A small text-conditioned image diffusion model, trained from scratch.
Model: arch dit, text encoder layers 10, text encoder activation reglu, text encoder num experts 4, moe top_k, patch size [8, 8], layers 6, width 384.
Data: trained on patchworks of several textures, 37.1 epochs.
Rows from block 3 of the text encoder of a small text-conditioned image diffusion model, named by matrix and row number. Rows with one number within an expert belong to one neuron, the router's apart. Each number is 128 + 32 x the weight over its row's rms, rounded and kept within 0 to 255. All counts start at 0. Numbers have three digits each.
Before each expert's rows are labels from the 100 texts, of 14976, where the router gives the expert most weight on average: "fires on" is the input token at the peak. Only what is clearly more common there than usual is listed. The data: patchworks of several textures.
# router: router (text_encoder.blocks.3.mlp.router.weight, 4x256), inputs 104-155
# gate: expert gate (text_encoder.blocks.3.mlp.gate, 4x128x256), inputs 104-155
# up: expert up (text_encoder.blocks.3.mlp.up, 4x128x256), inputs 104-155
# down: expert down (text_encoder.blocks.3.mlp.down, 4x256x128, transposed), outputs 104-155

# expert 3
fires on: "rays"; "striped"
router.3:161139134149157210093147046098161172165154103101161109162149140163174140152131117101150088117106173160090174145091132172118115081101105120126097168109156111
gate.12:082161151197130137110166088149171195144156152145167137110193100123168192077134130159080158133157155149123032111121074129094100183157118155097088113155094127
up.12:107154120099127159102072067083144085149065111164125114091090072169144140129174130096041099165119122109161132087107142126067144120111113103085096137115086105
down.12:141179167126151143121139115183173123100103091093154120121120090117068123167100131158096100119044173123106132159117102189082168092090144115120098079160154082
gate.13:088128108146176141171127117147075179109185142153105109108127085116170149155109105161148080160153105097119112118092169183145103135127141150143174103134122138
up.13:134102138146124190102067174185100153100148090113116145141144115197114123120149103150158146098136095116153112155095121157132031067153160118123103106117165111
down.13:172141128146135173143121107111124134152124056148125132144128120166161154126082177139130172130122129076088104078100101142140161113159165053112094153096097155
gate.14:142099134150191148176089173136136117117100111160115133080109128109113123092125145177077172156087168158150136054133117094128176150149138141118202163118148142
up.14:133173098102080122147105148121146104163124078124157120087128066091096160073106142128094105124146125099130119155209137186114175118128146094129151152117156109
down.14:158166102083120160131096096089089138176187133079118109151136103082075116135096168143094134192120159133122124130115086111091111166113156158119218072096110127
gate.15:117149109173156149159116075096173122106067115187077079156124160130120146128124167167115049176122143118085168142144098105157108158176152144081173133134103098
up.15:150114139081159104128117058103158163099167188164130127149148096122084100120140192152150135140117108116139110120185123159121126121056068118140068091120132147
down.15:164148095198157118141081134193157153155172175125107144106159095145115159147181142115150076152124141114134120124156177113112100139120122129100131124081090217
gate.16:137098144144184086144134105174092150120136062141104138073094148156095111038160172128135135139170125183140106121101144107157083126161082110077158123126174170
up.16:123124196137125121095102148130196067170142128163081175133113078068117082099091155113073162116087126078115150154124147071124176046113117090148175163106122054
down.16:115170115118195122083167149136165117165174176155202181158132133115176112119159191115166095125072140144161147133190083128134113086113178128123073103140147086
gate.17:190129077116156092095129148127154215086138154073123100088115134118139109170130123118124136183085125112161125096129134113126142143152197125159146152184156106
up.17:187124177123134157135128096162134121161162160136188093127115145127165141176214128169155156094156096111145119143132142146107080130143124162081066086137129105
down.17:092163118082081202107176122149040121146087091105090142084121108074152152126059150112139169108144155134159142086117095185119115155122139101147124160125126163
gate.18:119116122157150107048139156164105078109116132140122100145122179165121148129073075104156152150134105121147124115150087087146166110148080115146140056189111069
up.18:128151172127140108056155143052166107124107116154154198130072138113079099082103172092198099127113120104106098082098077155099134136180117195115132128120090096
down.18:166087128123163085117077101160133151137082076117095118160102089143136134107157095163113180100090172109147132135143163115191106157151110086183075193151139134
gate.19:113138141095092147136189122149158111119186137112080159169188155157115124163113170083161125112152128181159103137139151126117117140141174131176068163144143070
up.19:130099059110095182141131143122115130178140147062137141118136148187133122128171120138133181138102154153139121155091141118142109060124053128126131150133043149
down.19:157194093180105054139122129079078148118113114111127138133174146108126133167084137114138148119138127112117114130064137156076140125176143128103131198145120118
gate.20:129138094127177125086080142120094099142124159162115078085145116158056151110132144152091103109112058084149127134099129106122145132117124090186151107151155109
up.20:150079092100059166154126099150175116093133090144101079174061181100079158150187058086120137145132172146108146084134090206069098138151182086145129101135140119
down.20:084140165148118102107128103098110188118083145147144160183154187175131176134173096145118152150129157128125143116131172082108080120102105133108116103119074100
gate.21:166106123107085153095120144142120139115152139115059160086096123135168078096075139226162130110135132081098182137098125178163112200120129126111114139147127094
up.21:153120143176062117140110178126074169188137131115117117102089104127175131077128121131082143119123189078100136104083173122144154090208103095165095169119137156
down.21:143170100122171108125170060116088148122083142151121118029120114125101147160195137078046145137143148114193079130111099152057170139123108120134127155148151148
gate.22:137119098117150128101096137064155122129134148103115123118211107151142128150108072146111139158121155081137094135146114105120113077174136120137098142166094103
up.22:098091135187108174139161119103147122132173109105142147143151185126104144111169084131162075147084094122130098135089131187140128136153071158085163112128177070
down.22:163174074172138188141095112164178169119105087100186111126180151124055132157162165151116189172161058146102121186094116155116111141105113156130099155114104164

# expert 0
fires on: "patches"; "plain"
router.0:080071124086104133168132099117089092082145152126083151107102139112114104126098067163101130158108087131138108092190141120167194126185104095113171081164073185
gate.12:160144203081120094120097138125148107112071160117132124176143160111145112196131103097138159119090109131064144107108077137098113126123103122167109104139105070
up.12:132173110133152154123156141138065161072126086129084135199137138108150153181125063115091096183232110116127108088103163115121125092166142122164149115132142153
down.12:149152082131116153130129105137166151139095152111156072126152174128178118120125125135170134154165084162138151092185088125119128084093142164159122160142074138
gate.13:161130104094148143172147097101126119112155095112085113146151125154129105073072138112119149107104113151093114142141172146115094150131153107096142100123097141
up.13:104141128175119126063150106167145122078124148157193106167106110129110156130121158126123109126174154083120072149089108088108085138150160143082118147091148113
down.13:090109139168066142155064140121093148112169136130161088144139072119127147126112141085125116075110118156166153086079096121095108083034137119168111145088163143
gate.14:140117115076096086152146189163152113199127134129203111093159155143149080123181152141123142054117123108128142187114123133130112121149091144085117132111090113
up.14:097190162122103112202108106122085179126163204155129094135196185150143090101135172143108131152129131107135150108103168119101088114150083120157150085079109159
down.14:170127112159136142104122145142179130171118073154124133143177090087122116137136171094083130126115153097124129134116130092174103163146150122148095097132099137
gate.15:117101140121095154152125107070112104101139124073101169115099137156167139115074082132120097128081111149114151072161143159175150124128064125144139108096122146
up.15:104140134061125132150151175155151121142116135145151060112168119102139171122193144108104135128188140088144116138091154123107114133140197151121125175143119144
down.15:152147076169155148115131108101139153174142096078155098183139110156165182172161131158136114122053120166074140176070117165114093103100171144118105114113156114
gate.16:116152094097174085093153164109181064117141153143109186135111137159170157160153151117070164097136126144095140183082092097113143150112180095099098130140176170
up.16:137102124102143102130120083141148119158122138077171136111162121127131088111152134102110142176094128108157102125106165149132144157136189139160140152107143139
down.16:138174141109057176160052134097130156166139114128111150109088133141232154198144129153129139139151067092119138151107102124111100177077166081041078112088121096
gate.17:139088139121173142138170164188089147101153077099122136185091149107173134110164119132186100142149125090186141143118120129133099124132119192089113128113142183
up.17:090089153171087136097108147106168143106120119153122173128141129125118104179158086152105134163142143109133055128148114217123102136098076100078139135134141089
down.17:182119095157099082152102121141123172135139177093093110133146143105153117037191122101141163160109192133119104149152229127135166115127106164129135126158209118
gate.18:133146110139124159159067152102118116170105183110117120172114100144080124102154117140121097131172121122106152116169101104079066109092045144182109190095143107
up.18:182102087177173157140137057115111171110135172137107076128106139119072114142063146090174123135121159076070119093118151166122148116156093135108135151159135092
down.18:133077110120184118105165164133054188133097088133113136167114143137110151108103157150091150086101097171124120130108084113095106184146132121118108092137120186
gate.19:128090188096120101098142126099188164136072127075183172083132126071148180128150185053092125080126086159158137081106168147122153097148094159102110137111120099
up.19:101074119133107119114082070143185118125097131067141099133152135116131134119161108099076089049106155133171137103157160107135121119129037093129113135171144145
down.19:120133130137091155148163112098123094129149168120103136066141100133109077168083029164183179141117106195132127136185161170134141167130159130070133172143058152
gate.20:078103107104170174085121147163148106140131133095164126147189133051176136106146119153108087090162159123102144101080160120129140100159132149155106113151171081
up.20:113144113094163139113156137070167139111135187139178135115124107092153132110190155088121165159130108137157117151051116141102141173087042186137127110112135163
down.20:121141147081186146160110131103184075099200143165141101108099141169119150145109130171126132128139157139126122103078157183152082104137141151156097120076110198
gate.21:143134113150112162099116073100142140146156116062104158119101133116148125154137105166134090138095105199087142082159106183145155094133047107173122145138092132
up.21:102129109149136095108129196140108158113101147206136104140116116158169158123114159150126174115156160068101138186076152106107065174132197158138093124142150140
down.21:091158121161178148122078136082130147133089097151108139153177113178135171187112134103093118144142149108084214145128123169146066095141153153108133181098139121
gate.22:147136133125167140150154143160163056127095093131121134140105080142108124101137133171107121065068131141139091094091132148169141144092093115199132169157131101
up.22:185190108116081124106082152171124118132133119123130139122115103144065125143146151140161187154150128121166155154112102101146081133145145108095122084128180197
down.22:108123124137124134153100092108178149146152161141157185128100122145143136063161105145115125103141179161128125138097133149127112106128101151112122155088119160

# expert 1
fires on: "marbled"
router.1:143175130149133087121124214152139130142094127158147116125124079112108121122173195129150154120165126096141115170122129105113079148109185200123139129104134101
gate.12:136090151121110138106114165120122158177120129113101097110115127145091115079095090094073032133090128146130115170161115167123179152146121149138070136129093043
up.12:140137139063055161129097150104141121152137143185165131103098110109135113099097114122053065089114107128120142169073185123097153170153113104184162112079064079
down.12:120152135155129128177145125154134120176042136142122138140165142154134138154162099130151127124102144128153124107170127165174057117108145162125143163119100133
gate.13:073069130134108144156070133075075112112150177143145124133150168114103102124068081149115124180087090155136111139085115143108195162144118111149079088130103146
up.13:131114095134143137161113119096077084115144172145098094117189167106110097080119087146114086123114117135116141113113155156098187191153109110108134115084076157
down.13:179197132134089146110089154094139162124126084190115093115080133148111098176114178178123122132109108100145167165132072149151054132160149128091166101104142109
gate.14:165100150180174177074162095143154120189115134117170114142211195110120162096153093091168130095141172109052118118061170138115136137121131137085091175139101160
up.14:170107160186197174082164095148159134182106129112178111133186193100111150090152120103171140091158169114070124111062154141111121143109148151082098182115098153
down.14:167178105116150196121086164126140162126127101183122103175109099181121080144132161108129104137106134141175167148138053115137060118113190113151111146075164108
gate.15:106117106131127145103069168133174098137097158102132124153114044090120141087091126145172058177079131089114157141109100138129154126141131136134131073075162155
up.15:152129151102112177167142118127146137178136208125093080077057114150140149101141151165145140152131129119063138124164110165158128119129132119115099121161053196
down.15:153169101122144151092108136097169153161153060129114109135193093181149141117089173174095081128088127144152121124102112156173100124092088207190132152088125121
gate.16:111082204147154112116150155151101118143193136116100086156155160130165108173143127119094043114065136120082155146062117053136127139182142115115141150163131109
up.16:092136187091123094127131105123187138099105095120150147137119090083170115073179142105172067100103119177118161114087083135077134137135116085142121138144147124
down.16:126126141126104161157124124154168149115102196164132112152123120130088170086115161155155093091125144140128084175094134137133196109187113079162197156156102098
gate.17:145068156091163131116193042124128086121140112114170113138186193172147117147125111039177133098152129164059098146134103106136156142157134100160118118144120151
up.17:108160126090095120146090181077065115036138119147108125145063096127109092213125146133111132131098119116167160124124100089116100130145136084196113082110185124
down.17:117111157092074143172182132131160094117154096095106160099110130094113151126154099146113157142112074110119134100169147134110114142201065146126155161202084164
gate.18:177092136126153193106154062117092149178164076132156127157152198158096112091128062098151143112136133138022148142085116146144121086124089076089101159189135132
up.18:134088123122138131104163069119107129171123109110136134161156172089131146122135051087157126108180163181084129145082171141118124087141075100074115147193098156
down.18:125179100153153166136115111091096134101096095163114136145080107137098073169085138127178110153097106109180149152141062149141075163110162106116111137090157107
gate.19:158166133156160161081122106151120171210144117162147114162131113153127090090096061089134126110164125125061126166101135148056119132094135134106102128157123155
up.19:152144138154186130097126076120083179191166121170184137176123141123137170140174091064119099102142156145131186121119131142094096101097140142107111133090108111
down.19:103119122113132156124140158111094149109059130156149118157068109188146089134139141151144118120118116154172127146155103092147093127083133107099110106094161140
gate.20:183125174180155161090174122153152146189108112089179120159206174117129149078160137095173119117155164120079145125074170141112121135095101142088105178119143109
up.20:148117162197153151084172134152165163189112119068168121133186155102136153075158133111156114102172185096063143128087172130110106139090108147077127206111139105
down.20:142177090129152154112093149147159164119101107169133089163132101184097101111124223135120107100144133138197159162123091143111036118090145168132125120080130061
gate.21:131094154152182169074157086134124130192115134142177107128171208123117143100132079089180142088158187131059130135074171125098131112114117120114070186134085161
up.21:109126118117112119189088163119082136063147136125073130131083079135146108166097155167098112180092058101192134108174099125165120126138141113155201092123159104
down.21:106077180130095057164153103117131092123144167057122169101157133094143163132140116139118147099168099123075117103132176147090180084153086171145162083171116132
gate.22:071137171127085193061126138147083170189148127100116071127125112137119122092144122102219109138112133153091134159102166180084121077094183133066099140099091171
up.22:114137120085098087114114104130140136150152143112148128063188154109157122133185159125059095087135102163129120191157081115121132139098123128126181144110147131
down.22:091159212106103057175161087121133070124158105136136149053145201129153127132149073138155071127124125110106173109156109136134134112107194136069161167137061099